python train.py --model="image classifier" --dataset="rendered landscapes of hills, water and sky" --train_examples=36250 --image_size=32 --crop_scale_min=0.8 --horizontal_flip=false --targets=["water"] --num_classes=2 --arch="convformer" --norm="layernorm" --norm_position="pre" --hidden_act="quick_gelu" --mlp_ratio=3 --parallel_block=false --inner_norm=false --drop_path=0.15 --patch_size=[2, 2] --depths=[3, 6, 6] --widths=[96, 192, 384] --kernel_size=3 --mixing="mixup" --label_smoothing=0.1 --loss="cross_entropy" --init="trunc_normal_002" --residual_init="none" --optimizer="soap" --beta2=0.95 --learning_rate=0.0026 --beta1=0.95 --shampoo_beta=0.95 --eps=1e-08 --precondition_frequency=20 --max_precond_dim=1024 --one_sided=true --adamw_lr_other_params=0.0021 --max_grad_norm=0.5 --ema_decay=0.99 --sam_rho=0.05 --max_steps=6200 --batch_size=64 --epochs=10.9 --lr_schedule="linear" --final_lr_fraction=0.05 --warmup_steps=1240 --weight_decay=0.1 --adamw_weight_decay_other_params=0.01
Rows from block 3 of a small image classifier, named by matrix and row number. Rows with one number belong to one neuron. Each number is 128 + 24 x the weight over its row's rms, rounded and kept within 0 to 255. All counts start at 0. Numbers have three digits each.
After each neuron's rows are labels from the 100 images, of 14976, where the neuron reaches its highest value: "peak on" is the class under the peak. Only what is clearly more common there than usual is listed. The data: rendered landscapes of hills, water and sky. In brackets: how many of the 100.
# fc1: MLP up (model.blocks.3.mlp.fc1.weight, 576x192), inputs 128-191
# fc2: MLP down (model.blocks.3.mlp.fc2.weight, 192x576, transposed), outputs 128-191

fc1.343:125185089084101069175135122129138155137115115177133095114141134138119110113130174109147155118144112144138156114106122135117128111131134149130187120131106154140125124116156126139144198162092107
fc2.343:126118155162139131140151125143150122176109101134129126091148145152131115121150154114088108086147096127097119119143156112163122142154160096094097128131123104104127126153137165122142154125129136
peak on: gentle ground (62)

fc1.35:082149132140144130095146192118130142084128125137136169116062167132092127152124137140137170118103134149125154147176148135109173164122128135162112118134141088108095090127096131140147135128144128
fc2.35:131105108087095177104136131127124145122123174118134130103169105142102138112102120138107081144079129140113164101076136130139158144124092136133124135103124112116144147139136136141160141126096096
peak on: gentle ground (75)

fc1.452:126126130132091121102109110075103151144141138105150091142168125137155096115101158111145083111128096137118145141128115123116112129123136139122165120111143107126113131081165103129093123126122110
fc2.452:120123113124100092143116161136103174068143094103113119131086139130107154106182094112064093136142141124147132123152129145117150110122112085136112138116134113127143112134150143122211149113119115
peak on: water (81)

fc1.94:090167102143121125130171143099118151110078148109116107129145141159156136132116139099164132141116129126147123104153154123111207133156161172140082154125145120108086128148110124126103146183104100
fc2.94:147093138138098142141104155171121177118101144106125146138103126157152136123160135117125128122090111091131121140107171113136146150100103086085100142125145142166155080083129131153166122144130158
peak on: water (69)

fc1.491:109137146159127139141148180139135154096129121115138153130084129152140114108135127157110161143150140147116128150187132161138173147093103103155092137150135084156103112147120132157154142102135131
fc2.491:148109141079082174142134104111138117127168199115146160119147152140113117113113126142135087137089103131129148099077122119138146157119088132117117134106126084092123128109145147173145140089098118
peak on: gentle ground (62)

fc1.344:108134080127123140146131097095118162126114162136141129146133142139165107157120127122095121112109096127135150083066149073129132125132164134130126129088106121106118117066143098101132087175126140
fc2.344:111099108163115107091117156124076180095122139098106158117126124127065183090188123135087098109130124173120148112164141153104165095119116114163137142132109108141122143145149159130152170132132100
peak on: water (78)

fc1.183:139126102140109111117119116116102117117090110128118140142150112110134143137143142171122102098131091151070113141053081112123125098137133158115118126180137119115091131148190142131091122129140141
fc2.183:141151154101107157104122146143093138153121139152101103135136164092121137116169089139108150153106124138138111137088173152096122156123094131158126129104124123134140146104142125126141164102106165
peak on: steep ground (51)

fc1.23:109133113145109135158107160138135140106110105093100155103107121139134131101135116105189182142139128155175131122165145082138127093153132145133136139127176119145133049107115127139145166152138135
fc2.23:106120157120138188088118147120154126080153126154092138143161161144125125151142127123136121160149131113145125133154189150125126175132123089124097162167127167095126120172095176146144128157118126
peak on: steep ground (37)

fc1.195:120116105143129123162112149162139150107107095091101166097162094145140122128148109116153169128156157128168140132148154106117137102134147134133125153118149125144137046152103128151129167149131128
fc2.195:121114155128139183088129110099122105102129112151097129127137153115130103132139120110149132174129131126115138130130196155143141174131107076104091155165118158055147111143122160155154129133105098
peak on: steep ground (41)

fc1.408:143127124114141105155157134161099168152117173119145118122098115114136148127132133097124098098115118124155126122093082095115146109150116162112124128115128132147161096091152106101121115099154113
fc2.408:123135121094135196084127112095116109072099117086138127153121140137124155137123116142141185151108135132139123106122146141124148137135157131144088176114105142130146141115082115097126139128140173
peak on: steep ground (54)

fc1.67:118164134150133099141179098148099147128079139135142106122107142103127116125130130106085115078125103161135163111093104166156105143187123155146095087162089138127098152118163121100133117106153134
fc2.67:157138119096168169112118135138140115109130165120112130139087115098117151114160136153135166149099142151122139117088166159102136149151134146158131155121090094134139138119093133110100135129106145
peak on: steep ground (36)

fc1.396:140104123129108107119165138145140154111159154148133150142109099150101090151143133136115133134099154125167078176144076154133153131135086140107109106164122103117113093160132120123158099108107159
fc2.396:140125119164149079171143154125144109123137092122142085159100116139145091167175125105126131126110107155127115151212129130146128135129155141119085124136178098162110130124112148141132132108135127
peak on: gentle ground (64)

fc1.93:119110144144117144122115105099124149165147134104139101126211116171145121120145132117144092138120135123124129138116144098116097147149150129151147150087112163145136167120124140121094119135124109
fc2.93:131117119118120116094123132126132136126131189131143159110122154142158143112143090184117106121159134097108137105115133135108161151114147127123127147127097080096143100161141152142128165117108146
peak on: water (48)

fc1.184:116178077122129072121162134133113164162095107162105121113144073127133115088138148110119125144133129126101155164157138151126133121110144187133127128166147134107147127079115128168141153136087097
fc2.184:132150122129125098097181134131115148155081107191115134120120152163153150137131164095102158083133121091108156142139111132154113148129135143120126135197152140107143138150162133127141145119121126
peak on: gentle ground (61)

fc1.328:092129135150089150131112126121113154162170072121120156117110137166126094184130141121131110120141117138146129140130076145128119122108102115123165124141139114158088169203159084123102146122105138
fc2.328:136117133120111138110143158137103144125113114114160144128123152135131130125154120121129114153131116119126087122148161186142129121096162087105144109115120125126089118170175150106138132102129127
peak on: steep ground (42)

fc1.502:117117121084113074136167143105129136192137080130106145077147106144110131111144111135133099111129116109107141128138112107125158138130137125131183167121130156107115113093140122133157185161129109
fc2.502:147109142125120095079153163181124122115091114148088136101134130139099150133139162103097132101109155136150165112113139129134133129114114138108097107149130129121150146123127126137098123130126135
peak on: gentle ground (59)

fc1.510:095127094145111119127129100108110157130123171133144104156131154121172131149115122128097099105109097135117151103074168099128122126121153125120138134097109118075140129072161105125134099148131107
fc2.510:124115101141125111096120167138071179108134121104107138103122133136071133103167139139100101116125133150106146120180150145109155087133119114174135116109129112140129132142166172114162171130138110
peak on: water (86)

fc1.219:112115167113105127106128067093120114141161132117137114121172138103166115131123120110128088135116099095132123174102125117156098127127137129116160179095100144136147144121136113124108119131115069
fc2.219:121120129120155119085089130163104125115150168128145126122123158140172110155122133143117116145119107106144154112128145144137172149169125133107148089113149130119135155153127141138114136130145106
peak on: water (52)

fc1.543:103143131146089113107134110097107162093114131113129112137097119126106093134101125116128097128109145159124189124082156103126134146152116124133113202147124153105119146097135136173112133118130133
fc2.543:149099094139158116106099141142127093153120096108096102136127119094106147119167165137139135162112152136141123127147145112136137164098137087120092117097157077135126167137146137113162145133139118
peak on: water (81)

fc1.85:124161117092129064131148148123123154178110100131110149064139077128081135097115121139108110107102122134137164133114119127116116158126118166147153176163106136123169106114139114165134150135084088
fc2.85:132106134143124128125142159143132137115109137195117122149124136149169113121136154078120128103134114116106128128159128128149130126134121161132106134171156108093117155111153125145131126109113133
peak on: gentle ground (67)

fc1.554:091146144144152117106159167127114115095130095129148150104073170121118122149122124138149151133110158176118168147178164149114159149104123105156108129145143101120116111125103127162142133129138116
fc2.554:151108121086079172117138124133131150120123187107138140116153116137120137120103107132107075143091130133126169105066130128138167160114087118132133149110130089116132147138134126135171146120099114
peak on: gentle ground (85)

fc1.63:130155083164136124113144112179097115158123156099150115143170144094159138104187140122134103106170151114113124141112129124131105111168164170126129084151077142101181135140134107136090156144149133
fc2.63:158109145126165132148119160129135160160105116096094137072120139092123142076123126156079126134110099108133129106096171151097134171172138152128167151091146112116127122161146150151129132110111149
peak on: gentle ground (67)

fc1.374:106111136098118161097094107108134131152124121078132147122118107143102090124091100129156167120153143111145123115096107082126143106104081114108133164109151086153134091116134112121111154203148172
fc2.374:128114155156128135128097144141110088133146137104151123133114118127124136141112110102145114096137127136157141134182163111117127146125106049141142131117101121133115150114124149141176161148123141
peak on: steep ground (67)

fc1.131:118097155124101176097123053106109108144142142105141094151184150112182129119102141136145075125119106127131143154092132149162096111109147130140189141125092143113148120096163113094094134132130119
fc2.131:103134137122124083126079186145103168115139104095128133135079141126141152128150096125095099143154133102132163112135157134105145114155095110121150088104127097172126136147144135124142146134155116
peak on: water (79)

fc1.401:115133098117128151141103147156125141123121125102146148116117113166124125117117109115173157137151131147155123134128129093111134096115111119145159167116183106138150055132135126155101175184128115
fc2.401:129113154108131169091107135103139099086141109119092138146133146153142127145133107141124146118138127102180124141147203123138098161118129053122097162131133134098120149147102156163158151173111123
peak on: steep ground (53)

fc1.141:115125090135142109166138125093146138132129143097094106149129099135110145112104156102148090126128118156125148094133123131143151155153160169176142180146115145068085132095145106175112135082126107
fc2.141:117109114155104110117128143164167100119112136065141097131106117107133173114166154115103121110177137139158167136097099121154150116124067071105117136124139099130146095116133116079158153126116108
peak on: water (92)

fc1.11:121088126140151138141115133109117109114158102116097121129088119154127103140131097113148106134127120155141120104134127142126116152084105132149142142135103160097102144091133111123106114079120108
fc2.11:121119124157138128091095136160065157124163115123113094152120168169112129167148150132147146138121159125138157108104115106105127101097120115140124127108134118122140152143140177090172111142161116
peak on: water (99)

fc1.60:170110112130135158108131120084120149146126152105097099136200117152149123117151138121149107141103125121118135132120160115111100170160150133132104146100123167149132158126115157101102105122086126
fc2.60:116141104138117123076135112141143142102143194120158155105122155166154127120148094187124082133141126106103118114133102140078163162129154147140149129134099089110161130133122148147120151127125124
peak on: water (50)

fc1.203:088146122149137137172128143148120131103129132131081144090085121136147121122142125082180145112141144165168126126166162095146148101182136144136132122143171122140150069105134096125127156138175141
fc2.203:104115155135135193090138116104172128076128125143098139141171153140097132144133125129141100148125135117124145132137162148145129160134122109143103146159119192086151126146097180115154116153113139
peak on: steep ground (47)

fc1.333:075106139101104141158162150093151132146115156175105130085146129149124115162098143100155128116086128097112139133131117109139130096150122156117135144119106182135104136149111129111145128138144106
fc2.333:123172128124079105113146136117155155102142131120114114149115117130113140097114149101147092116072117136089116149131079094139137145156136202131113106140146143109116126129123118138097077140165156
peak on: steep ground (51)

fc1.29:127123133166123106203160142121096151118104107141092136096158135130167098165129147138155131099071123111101136102110149114120152162161115153137115162124143136131104133086119146115140152142122127
fc2.29:119086139138113141106111091141108136140061170109136081128125115121116134117126139067136119127104147111163152125094132140176152141075115095103069156166120134150151117115118131130095119136111103
peak on: gentle ground (80)

fc1.66:107112150085106172127082114096148123116146098120117133105128097159104108136123129155117109104147127155153147118124080125102129089114099114138164159113139106136138078129152111169086127151115119
fc2.66:123077129147129122142073155125105105149153105125132135136106139088099132146095123094116111106124122109110110134123191111116097137133075065137123136117123119122121150074118140168179122123120121
peak on: steep ground (34); water (28)

fc1.249:102117144172140140137113181133138129092135125119141163123068132137132120128134140167128165141163139141139124135175159148110170138089102113148078108135140085132091098144119136140164145100127136
fc2.249:146103126087078162124137130135133133103160180128146154115163146157094137114130119150136099144085106129126139093052130119135130148128074148113118153094127088100129129129149147167143113094096112
peak on: gentle ground (63)

fc1.10:142167106102146089155138136134104161164100142132071081118159114109132116118135150129139103130132124102102181130149135120102106117155117189113145134159144148118131147109138154169105150092119097
fc2.10:148126134143145078112148163147079128136117135169114130178136169192140152083129132113110141072110125124109112127111103146120110171138133195117140114156137111138168115119142181147123131112149169
peak on: gentle ground (64)